A small segmentation model, trained from scratch: arch unet, 20900 steps.
Rows from block 8 of a small segmentation model, named by matrix and row number. Each number is 128 + 24 x the weight over its row's rms, rounded and kept within 0 to 255. All counts start at 0. Numbers have three digits each.
Before each channel's rows are labels from the 100 images, of 14848, where the channel reaches its highest value: "strongest on" is what is common among them; "peak on" is the class under the peak. Only what is clearly more common there than usual is listed. The data: simulated telescope pictures of galaxies. In brackets: how many of the 100.
# conv: 3x3 conv (model.enc.2.2.conv.weight, 128x128x3x3, each kernel summed), inputs 0-127

strongest on: noisy (68); bright star with spikes (61); merging pair (41)
peak on: galaxy (75)
conv.28:156111144147123126147130100104137102132127115138129141141143098105169111113184123117139111177156071115091134124129139130121168142154120109139167107153114134114108107144145102136101113115103140144130106108119119085134159120056088086132131142147129164141121149101115147135127129102092126087106123148094113155120089123132140122074110118118124106157186138147163142115152137125140209118123

strongest on: bright star with spikes (96); irregular (26)
peak on: galaxy (39)
conv.51:104144096138152097130129098153131122125131124129105114098135139125111072118152138139153053137112129124107125154114113099124144132072119130153099160129124131153136126147141162093113138119089146139082126129171152158095110109070098172106137094125079157104136120121134132128104178115117171115123160167171119189121110150134121162110126123134142138112176114134162148152144150121121127107133

strongest on: noisy (69); merging pair (51); ring galaxy (26)
peak on: galaxy (57)
conv.4:133128098160108131139144147105113092168139132113167089124135117123148101149156103131070098142107142093155090129151117158144072107129110125143137116137119126105112100117137130138133133136155159172124130147106126136182132141076127150130153110102116108112132109109124126129153138141115125066103147171136182102047144128165133183095115137134093127120116098112114091107128128108129136114141

strongest on: noisy (87); irregular (68)
peak on: galaxy (63)
conv.83:137159116122128110124130107130148099100084164115121104094120141126184146161112134154160182102149127133114113096124083077118108092132145121117114095124154118181137132082099081134134077137149083119118165080130120109130113137145167124170111122135096127146129110136121118098111123106134118148140133160131111112105105117120137096164102075129161130146110110106174139108138127161121128157158

strongest on: noisy (95); irregular (89)
peak on: galaxy (59)
conv.14:130132151123096113117130088161095156121135084136146123108106116167134113133092149139137107115137119101146129145139089107138111126067128138163080125130158126147115160148119079113143148135110137123145117132131094138110077080112130163148175151125083206159085115118132097088163102119113135104146128129149117126170101108110123138107121143135124105120122142140181137148135129103095124155090

strongest on: noisy (65); merging pair (39)
peak on: galaxy (81)
conv.47:124127156115120131160115110142085131140099166141112112150069109126123137120132142098096147186095122117123140123144140118114121136111120125105186112143132105122170140166090101170110147119145154092109123096126071122127134115137150141136142134094151108139101130137151086174137153114104123129118159092114111142080147099115083140114111077096119112120138079119126099135132109199125147131120

strongest on: bright star with spikes (86); merging pair (73); noisy (72)
peak on: galaxy (57)
conv.75:134150169147126161106141151190103089144103141087163117133141117127148169160117103090159160100141138115124126160154105141088135119169105102125121113123162092096140098150169151132104178122114153109088124124132101087137113139122136139152153134134107147137173121167062151121099133119142153143144147105161114118098168140104095105147154155120143108118127126159126116121112097154140150137121

strongest on: noisy (95); irregular (36); barred spiral (26)
peak on: galaxy (56)
conv.120:144116131115176118118142150091129164124115135113126145124116097153115084146113173114142143103152145073108170076124082093134129135100106120155139108155119111123135133087129095123099138127104084099087127091147122141138113083103153139137119159137126093121097144098149100119163139102114149130127101101138142150164178115129146134129151087106154085111163136100090162087125127110150134109120

strongest on: noisy (83); irregular (66)
peak on: galaxy (60)
conv.48:112148104090122127103120091150148113109116066110113180144122138190136142159123141123130139125131145068162096113131158080163104103119122143111148098147147112136147119143121126110086164114129129130113136140134116126110141143103095081111092106115114143106087149130116121078105119126120155129149134116135133125123116127132101106107125082186114114120086127068185104122135092137122154155135

strongest on: noisy (99); barred spiral (44); merging pair (26)
peak on: galaxy (79)
conv.55:128143119124161135114125122132093078122138104123116105100102130182131124134133169116108094120130130127160115106126099128124159108116136146118113105141156077109148120138110132108146142102111080124159142109120120127123130098123162114142151120166113139139107103132083128095159103165102146118167128178078117134133111114070114144156118154151133100107043161084144080128130113105154124156109

strongest on: bright star with spikes (90); round elliptical (54); flattened elliptical (33)
peak on: galaxy (77)
conv.58:122120117106177136099088139125146131150109108158131203145124119131137102078197085109118136182119132102082144122146143125146152145145142133160116147155118120118138128139117136146104115139104127145123105145136098182119128146112103148120116152107140125141113157133138157108100123140137158124093094146097144167099113141129146186099094139171169147133134137157141132109151110112167167096142

strongest on: noisy (67); barred spiral (52); winding: anticlockwise outward (48); many-armed spiral (27)
peak on: galaxy (91)
conv.69:163156149139125139132103124118140153143125108139166116152087141113151090131141146124117111131129167128133175129127144109157159120133133169124162135127094108102121123109142127102113133120089097137124108095113108105120099113192107172144114115107171127167165138102095111126137145109117140157126166092147095112112110143111115124133116120175059173148118164115134125150119130094136146181066

strongest on: bright star with spikes (95); winding: clockwise outward (41); barred spiral (30)
peak on: galaxy (79)
conv.7:135136138118109106138159217130121120092109083105130146139094081110154149126139114126092119116122127142080131143122117095139129153154163129141149114105104095170124115118125137155168139141172147139105113107114088126110114146116120132131139136093122125124134143102144125134122117114124161132126137117098051163129134089160127131097110166126156073183107133100104112139137110132109121181156

strongest on: noisy (100); tilted (51); winding: clockwise outward (39); merging pair (34)
peak on: galaxy (94)
conv.91:114135142159141183109125132176138110123095126111110120164114155144120142113116134102179093133115111136130111129138084116177103151130111141106165121069111152094119143148145113101150165123136103105116114136123137140114099099126145125068154094141155107137153132113141107133138131174113133162114163162109098152096130134134121129084184139160120139121100145128121065122115123108114174114175

strongest on: merging pair (77); noisy (67)
peak on: galaxy (84)
conv.56:136125131142134167142185111154164130119100089134110156123122134136127164154140135141160137134147137143124112135117153034107094172168124131110144122103146141141142069114125102124124094117132120109141111083092113121123073149168134086119117117140138107072095091158129090151123143137103118104116135145157135121103121154128107128111146108139144083126150125117147107134139085167127157151148

strongest on: merging pair (60); round elliptical (27)
peak on: galaxy (95)
conv.65:098168141128149144187158113128109160159111127094096157155143110122101149137139121127129076088119134141109130114094103091140115128143162101131091156141114125113160094122104111152066155102138115124099130124108092137129123138147125111118089122131094151103148155153159122149138123111101125135137147126117106107148133122150137076105132119117219114100141091113105128119120111138138075174125

strongest on: merging pair (91)
peak on: galaxy (91)
conv.50:107181153173140128107151146107108147160108142117145144088144120102113160151131118152106144149134106107135089114143138158157106129143112138101112155128148153122138107149157131112122132138111169137186118102154148104118082104069146148144169105124146123117136130138132110151089144129131133157118095152109145119114176052112096120130077130057127132131142105092115114092125106135129115125134

strongest on: noisy (74); bright star with spikes (62); ring galaxy (49); edge-on disc (29)
peak on: galaxy (35)
conv.80:098125123130123113118153150112120108094142130095095113119102160191115131086097117104148129116106129120142124119140101124129081161142120144132088134101136091170172109134085123095093130149149131120090135116099150116150138153119134091151082091103123164117102163136119122134101105111150112143107122123142168129082169177177142120105072125114096118140111128130154105125132151161139096159109

strongest on: noisy (87); winding: clockwise outward (72); tilted (59); barred spiral (39)
peak on: galaxy (38)
conv.52:117135133123137126118150187109137189110105117127116113127114132151149129114142093143157121114148126178093149111095160113114141127163106066128157110123149145145146111102137122120123116134096131118170113131139074177089145109129097144134110066128149179161112128092168099138155149123116146108090113113131131150110167138124120138130136145173105130168151112103167121152132134132093162097110

strongest on: bright star with spikes (100); merging pair (39)
peak on: galaxy (40)
conv.114:170164116137148101128127162166130108151134136128103181111125123170154117114129164078104087132133127108120129095128102227131132145104131136126126147104102100172128094161113184124161097132116151163116126174098162135152090110139119133126133156120121106073120148142154109106141118149142155144157145116146130123120147126103113143143117130112099120122124139114145154116144099099150128108086

strongest on: noisy (81); merging pair (70); bright star with spikes (54)
peak on: galaxy (59)
conv.106:143094155145127108135118132140125106174135113124132125127134151146135097146155123176088083065140123115160139179155114093121136094160158188121112130124146124140062127099137143131120136122129135136140108118147134073110122089140131109088115143162141119134111096129100130090157094124119123078112098092133125087118149130121125124141112117123141186170107165134120113118126133127161103079139

strongest on: noisy (61); winding: clockwise outward (31); merging pair (26); many-armed spiral (25)
peak on: galaxy (47)
conv.111:088127137134128120114098137086113104125098142124179134146148116138118115143123149143097131157105160132149094122136118154137133096128176099213085120099154141077113119149136129129128174118134164066131159120095126111137131175149150097126156157124118089118141104129142136135100136129117131126102136136097167139056104156164123157118143121132103132082138094145118141140109116109142131120147

strongest on: bright star with spikes (72); edge-on disc (29)
peak on: galaxy (70)
conv.117:150138104100085137122149092118086165117163087161132088120129112110167156074169153115105142113120124080156159144130148120118168154110135078111133146120124120129144181143103140153093138161116141163107168178103167147123131098137094170140140082108113149147128139140096136101139154123136151134130129131175110157110143144144129136142132147085137115115084129123140124131094118140116157127144

strongest on: noisy (83); merging pair (68); bright star with spikes (62); many stars (61)
peak on: galaxy (63)
conv.26:121115145146143158096125096163155136151111125147106137097106124141134138163092124133141121119147117107136087084128115142132157139128106122121092128111163075134145109091111104141122122145062107103143068121115112129064131123127146158182127147107143137145097140139092110118155127084124132145150125121131135143140181105108125161140163164126106080131130082123087132120121099120102178163129

strongest on: noisy (92); bright star with spikes (53); many-armed spiral (25)
peak on: galaxy (66)
conv.76:132132150135137101087128159118144146079168134095168074131133138125142127102096140124158125108138141118091157113128122108129098098116189164147106137157098134111120129135090138123129116125079128113121131108114104137164123138157140121138115107150121095142114108066177111170130104103129121125081134121128126117186125160115095151088183113153136160133170103098125135135113123144149087144143

strongest on: merging pair (55)
peak on: galaxy (67)
conv.62:177168114125120064128134149125109108151124150122120116134123094140094156152121162132133089174122145159140121112105119095130125132125156105117148107072141104139161126118166110132150125129137103114119168146111139099116158124118180115159162165129119160170139118144130086120111147161095095164102118109132172124151133106129114094125118112111114138163194149114115121141139163142136097184120

strongest on: noisy (94); merging pair (26)
peak on: galaxy (38)
conv.84:090156147143145139117155108103156121134127086123122135108100159139169129107171148116128143084094115137149108127111105109141135124180157119105118099136137182107101128099135102132147112136130100129116106111146142128113090128120104122100107100107127166129114133120152091064141153052097114148124105119114112171156093063118127132110139126152150151154136110099161091103143119111101155127145

strongest on: bright star with spikes (85); noisy (79); many-armed spiral (40); lensed arc (30)
peak on: galaxy (78)
conv.90:148134164105143160162133131146125118121153117118123143150150146143086107139094100112109153147116130134174176149099155141095118152129109167143155135117129112117117123120123094132103140092110127118121085105171132119148100115190131135141096109124083142167169124078172123095172134114108178122118143122087099146105124143131121154085099101159115153139171105125138115097151103114155154128149

strongest on: noisy (92); merging pair (67)
peak on: galaxy (68)
conv.77:102116149143144118128130124128169126127128126110140110106140114108148141102162127160146151158097132108134159149134137101142119137158060116158158136148047135091168114098074104112091138114120115102091130106127107110119144147118107107142119109100104129093142129151148116138148125153110147104066150145139168151158126135136120174061176104138142118135129103107111106104135162157122126127138

strongest on: noisy (96); irregular (58); two-armed spiral (28)
peak on: galaxy (85)
conv.73:093106138107116162156124131096123152140091113140080152100103119175130131143134088103090073117129146101107143108138102133155134127140109105109112124136150102112115113133129122161113122105133150107114158105117113143118141127112094126211107151152153184141104112097104117092121096132124157144095109146111145116131109118072144194177163114129122127143106140154117108151120092109121118109109

strongest on: bright star with spikes (68); winding: clockwise outward (42); barred spiral (35); irregular (30)
peak on: galaxy (40)
conv.25:164130117121149134100133149131118133092108124139158182150126167146162195096135136147172080102114114087115102130148111106150134171133164160129154159108141165167134110105127093129117121107153121153122137179148124133082126131079101115139073094113129166120149128092150124157123138101153107189116114130114125141129124152149124140159144153166105104115108141124138113091128132132142118134131

strongest on: bright star with spikes (100); noisy (61); merging pair (28); barred spiral (27)
peak on: galaxy (47)
conv.108:196114128154157120070105127074147166121101090094121134130143134113107125104104089125097148146136161121135113115111070158119129145124092101102167118131153082132119108118147109128175134135128145097137138113107101118132147141126150092113145145126132113103119119111132135080095109134102169111176146120117097119116152157105144122153140123077093131131148118125145123128139080189121116153136

strongest on: noisy (61); irregular (54)
peak on: galaxy (81)
conv.112:162106115117132136126101076165100123133095109094134135150145104121102138143070172146135113069095142122187163131116121080158116130096120136136132108109104132125118150125129131142089182082133114132115100096079148180129131115114098110128087128095164149132162121152094139124161152109159126137107108126120128162104118121134150149124149145135152109098126118135142145112112141085143102153094

strongest on: noisy (87); irregular (39)
peak on: galaxy (69)
conv.49:121094134166134102133098149131186175097129136134138150148089145120059127129118123123091123177128119155141142146102125092129165102109136145132134139154155126146119113126126112133156104133121175125108127132126102111097141135167142085123097123085088113145110145124128091093140125125147104097108117154148144129151153175135124208110105115113104134123151087120162146132133161136103128079111

strongest on: noisy (66); merging pair (53)
peak on: galaxy (54)
conv.116:111118121172157112139110093147132081067090145154135129115127119116113128125116145134084179119080131129110112103087138133145097105100123116091130096121127074079155124134166092131144172148116145107127090122134112139128100162110147125150108146114129115118149094085104107132121182113116125133159126117094124117132142109097129161101133164109117109146112154112089126133122114175150101106174

strongest on: merging pair (82)
peak on: galaxy (72)
conv.71:132112169116106119152178068122154134128171124134138099161155160109091155154142105130087142134151129101144133119148135099115124158107108198081146092143115129120127146133134091110121135112122119125150139136141163135119091119134167061098124129196133093127112122132142123121092095116108147104108122100150121117179084100121101105159123121103152148117088149121122130131125122130123152141149

strongest on: bright star with spikes (82); many-armed spiral (26)
peak on: galaxy (64)
conv.72:175149105143105080139138155147115136128133159148122119150127119082109173092129126067117127165128134126134131157155158135156113128148115083147128147101094159141136110118140117128192153129134119131154146145085086092125125157131077156117139147151154108118139149125153155128104154135118095076089106154150158155164106090148143155130096142120148105124140089128106098124153149129124106165125

strongest on: merging pair (60)
peak on: galaxy (61)
conv.2:135171154171150088138158120148134132170081117088183142116140127145143157133134173134173176153141154136151111139112108131158142102134080147126110140104124125102139136153082131136142120135101146147135120122138113115077100099188150121102175120150161119119110132136087128142136115147132111128128114113141109133155169152169104152112101132105146129076093087133131129115119102093121142148153

strongest on: noisy (81); merging pair (35); irregular (32)
peak on: galaxy (66)
conv.61:130156162101129144106102149133094166122103181136169185105138128132176138168126109149122155095115139141125119126095093065152158129114166115133122108067098127111117099150113132098132105122126143108102142162135128107122159153080138119126142136070098132157115111141089128138120154144125133132155100091152142113142123070127147099092134135114126160144150135099133093134124108142152129138101

strongest on: merging pair (94)
peak on: galaxy (94)
conv.126:111118135139132115150169094128099151136087147112099134171162123102114137145096116164132148141136112121135123118125143046137133134116151163135139139115154130132097126142164088138104164121086155087117112112092116164124114140160164122076091107137167070132137118150109129098080159133117106098108087132146119126153116102091123108178123111108152114118103122137145128140104110150111100162126

strongest on: noisy (88); merging pair (36); barred spiral (33)
peak on: galaxy (59)
conv.92:142133129119125073135106084137113089135120164135128121130092113120097139145111159115092142115088094099128144123152135135104100142092120087152165091127142187123129149125112192132170167101121122100137122120123154121144092113154158143119186124101119103142110141091110094118158104135133126110107141127183115138143157111113121114108142154095130093143136135088166094119153143144112128090161

strongest on: noisy (98); irregular (46)
peak on: galaxy (36)
conv.1:124081120076116178111118111121111144166139136120162105122125109101150127091096093144114168085151134093114159161106116129082121117111102139143137116191092143129147083144118122137125114123144152086108163129116121125139138123134108088168148125114120137130105124127089134133131120153130116108150184134154154113108057109136114097117096115165129132151140164166080116117114140150160129115130

strongest on: noisy (67); merging pair (36); irregular (36)
peak on: galaxy (59)
conv.102:143136114103160123127161121144173123117137109119164141143104155134163160068113122161116148082148119152080114134147116105097115151136150115122123140115110105143131092119160115159124178109181095118123153112131132131123104141119127138119150121128154148144114148143129141093140155129107115077178158167150141165130124132127132097107141073138136080126125105104139142115143186147134164090184

strongest on: bright star with spikes (98)
peak on: galaxy (43)
conv.59:132185124096129119133111107113140192122132164146128118117152112137093165147122125149145142152173133098136153129065133134112104132109090128128049134110114081143142108123130136135092153124167107113103135152131172148131127129175129137136131157115165137112120116096140129169138105115145156153111126125107129115131142109137172097166123148075126152124082119134141106117126143164139115150071

strongest on: noisy (66); round elliptical (48); flattened elliptical (25)
peak on: galaxy (63)
conv.118:108127133153155140096085113118128108139144131133168156142124147162158118072099148116126103157124100114128109095135086103092144122123170148090152138178147095103119111161152103127103123135090147100119153115122179126114145169122103134132136134125144139155124126122122137121144083113164113095129111095112116174129114125112145137130089130105116135144133163145095128160175081136123195088101

strongest on: noisy (79); merging pair (59); small (52); lensed arc (31)
peak on: galaxy (77)
conv.74:076149117128161086146193112124132063126123155144124140109115120131104148147150110088113137118110096164132132097155108132120091118150146155140149134109144133118125083137127183176099130151168126154129116095135089113128112144127142123135177147115129145122154101090124120130118107073124154122141098125104142117072080097079127098123128139134139133150146109119154089127118141135106120102159

strongest on: noisy (78); merging pair (49); irregular (32)
peak on: galaxy (77)
conv.121:101119143117138143089135126088138106111111116115169121125137089145080138151097146126075101077132101121096142100137146134112114114085144124114119134142132087126097116105102077145118164134127146105108133139127120149100138118183136092099127161116140099117140122094124090080151108134134126176146131126112155117112124148120151155101195121102155127104093118147139143137108070103109088106144